config.yaml
model: "encoder-decoder image transcriber"
dataset: "short English words printed on busy colour backdrops"
train_examples: 90422
image_size: 32
crop_scale_min: 1
horizontal_flip: false
translate: 0.12
color_jitter: 0.1
tokenizer: "char"
vocab_size: 30
encoder_arch: "resmlp"
encoder_norm: "layernorm"
encoder_norm_position: "pre"
encoder_activation: "star_relu"
encoder_mlp_ratio: 6
encoder_parallel_block: false
encoder_inner_norm: false
encoder_patch_size: [4, 4]
encoder_conv_stem: false
encoder_layers: 8
encoder_width: 192
fusion: "prefix"
decoder_width: 256
decoder_layers: 8
decoder_norm: "rmsnorm"
decoder_norm_position: "pre"
decoder_activation: "squared_relu"
decoder_mlp_ratio: 2
decoder_head_dim: 32
decoder_fused_qkv: false
decoder_bias: "all"
decoder_qk_norm: false
decoder_parallel_block: true
decoder_inner_norm: true
decoder_positions: "learned"
decoder_prefix_bidirectional: true
decoder_connector: "linear"
decoder_tie_embeddings: false
init: "trunc_normal_002"
residual_init: "none"
optimizer: "muon"
muon_scale: "spectral"
lr: 0.02
momentum: 0.95
nesterov: true
orthogonalizer: "polar_express"
adamw_lr_other_params: 0.0024
magnitude_pruning: 0.5
steps: 10800
batch_size: 256
epochs: 30.6
lr_schedule: "wsd"
decay_fraction: 0.2
final_lr_fraction: 0
warmup_steps: 2160
weight_decay: 0.01
adamw_weight_decay_other_params: 0
Rows from block 2 of the text decoder of a small encoder-decoder image transcriber, named by matrix and row number. Rows with one number belong to one neuron. Each number is 128 + 24 x the weight over its row's rms, rounded and kept within 0 to 255. All counts start at 0. Numbers have three digits each.
Before each neuron's rows are labels from the 100 texts, of 14848, where the neuron reaches its highest value: "fires on" is the input token at the peak. Only what is clearly more common there than usual is listed. The data: short English words printed on busy colour backdrops.
# fc1: MLP up (decoder.blocks.2.mlp.fc1.weight, 512x256), inputs 0-127
# fc2: MLP down (decoder.blocks.2.mlp.fc2.weight, 256x512, transposed), outputs 0-127

fires on: "a"
fc1.239:151136128121128128128155188094128128128128111094177128115128128099128132128128128105091128128128128167128089128128128128137117105111128125115128171118146128117128125128098128128171105128190162138128085128128128128114108093128160128122176128128128128151165052170128129078149121128128159137128128096128128148122081128145098128121183128128170174128128127128143128128128128133128128148197
fc2.239:113128058128118174105127128128128128128128128156128128119188128128128122111139096118128128128128128128115128128128178149099128187128086143128142192123128094116117128128128128125173112128128112116128116128200128129106160128128128079112128128099128158115187071088128139128128124128128128128128150128128099128128128124164128128160128128102128096109128109122128087093098128143092128140128

fires on: "c"; "a"; "r"
fc1.391:145128084133128128128128093117128178182128082111128128128114128178118097152128098128126128128124128128169128128154127112161072121146227128128128128128128133128128128128118140120132135128128128128128107125128128166097128224128147128128130143087128123124152122077128115134148128114113128128128102128128128087182153171128120155128128154128128109096128125128128128210128129128151133128208
fc2.391:128110177111130128144128128151162128128145128134121108173131172177123108128119143128101128051154140088128128128128139128128076128128128069128128128150128108128162168145099128128128128128128128087128114146096128192183152098099139128128137128176128128128161128102128090128128128128186150118105106128128128155128172128157128134156128097122139110113128128128120173128149128150128128114140

fires on: "a"; "p"
fc1.497:128128110062062128110128160153128103128128151178119128138128134106127128185105128128156174084128128058129074157113128128128104041133128128128190155128128134126201153128128128128128128093204128158128128131153128128128062128128128128128134139142154128128128128175140128120128120128128167128128128128128105128128128128128128128128138128148128128128128128148145128107152128124170128128128
fc2.497:128121086128128128128138128103111157128082162128128128128128128128128128144128119128169133147128151129128149128122128086128157128128125128128128128164120071128128128177128191166128152128118128141128111132160128150133128140189128127125164126128161118129128128128128128128128112128128128174080123128109134125129128128046128128079145124132151130128143128128128128156172128123128138128128

fires on: "c"
fc1.233:128106128128128128128128128089128128128128128128206089128148128128128099128128128128173153142128072128128098128128090169128100128128191078128128128128145136128128142136128128128134128128128128128128133128115128166128187128154128093183128094128128117128134099128128128128128086128087153108128117098128128108095128128128128128128128128085140156128128117128073094140128114128175128183128
fc2.233:128128128079128141188185128054128128133106128147154153145085128073168128128128128142128156164128128128128157128168128128128128071100229174128137199128081140142128150137111139128128128181128128088157128128128163128089104176101128128085128049128128128128128128092138083137129128128128147101128128128193128128128123128128128152128128128128128128128128128128128123128150109128128128128113

fires on: "c"; "r"
fc1.258:093128128128128127138163128162128102168128128105128128128165128128151097127094128102128149156108094100127081128128128114128130128167128128124159128097136117109093128128107125080169128128137128085121117128134080128129104117131152128163128196118128128128136099128128126128096132128128128133122128104128128128170143178145085128128128138110196170128140108128087128128128163069096153128187
fc2.258:124154106128113128159128128128163110128108114128128100121127128143128093174144128128099212047128128128155128142128158128115164099123064146076185111128128195140128143128128093148108095200163082119128128102112128119128128106128119124143098061129115083152128146113128128140139179154151118128128121128162128128128096128128104128128062088103128128128086164128119128128128128081128103128115

fires on: "c"; "r"
fc1.64:128128128084159131118143128120068128155128123118128128128128139128128128084145128077063128128128167128128153189128128174128142128140137071128128128128128159074128117164128131096138128155072074128090144074128128175128128097167133150128128139128116123133128128142165133107128116115128128128157128078096108128155128128127114128128128134149137128135128169132128187131152193082111096128124
fc2.64:128127128128122110190128080128133131136139072103182128136183128146137132128125168122128068204113128162082152150097116133128128205128111128136128121128128143128101128135128117135067128135128061128128187147128128094128128128128089128128148128128128104128128128133128128128128128128168128128128124113128128128128118155109164092128174184081098128152128196128128128128165128128236128138128

fires on: "c"
fc1.448:096202128128128121168128128128128059128128128106143118128128128128144207130129087171128161128163111128128128128186101110109128157128128128128128133128090170128128111128138128106128142100128139128143133128128128082185113126112143128128127140128128128128081168106079128089128128128128128128079128128129128117169128128192128125128128116128128152128078128144128164144153128128128135150128
fc2.448:059174161124116148128098128128128091128128128107141092128128156084128128128116123128128115134128128128145090128128128153128128128128128134133188128128128110151110079156128128189142167137158128127112095097126128135128132161114128106128151159164117128128114162114080162087121128066080124128128092128128128185154127076128128135128138128108177128128117118144074137128128128128146167133159

fires on: "a"
fc1.339:175128073102086128119128183128158131128128128122136102114128117071128146062128149128075128112130128158145128128172110113128087092128128100111128198113134128128128134128128156128189128132166128128128123115129128128128128128113164105128161116172135127128091113157137132117138175149128203146143081128084147128089128128128128176067163128128144130080177124120128128122115128128128128128160
fc2.339:132151104131110146117128077147128160128128071128167111128163093147128109128136079128128128114083128125102128128128152137155156178128128128153128190154128128128128128084128128101184094128161128113128128128158143080128128128103128128092128128159128128125190104128128128156056126128128130140123156172128092132138128128085128152128128128128142071124128085114128086128131128148128134183128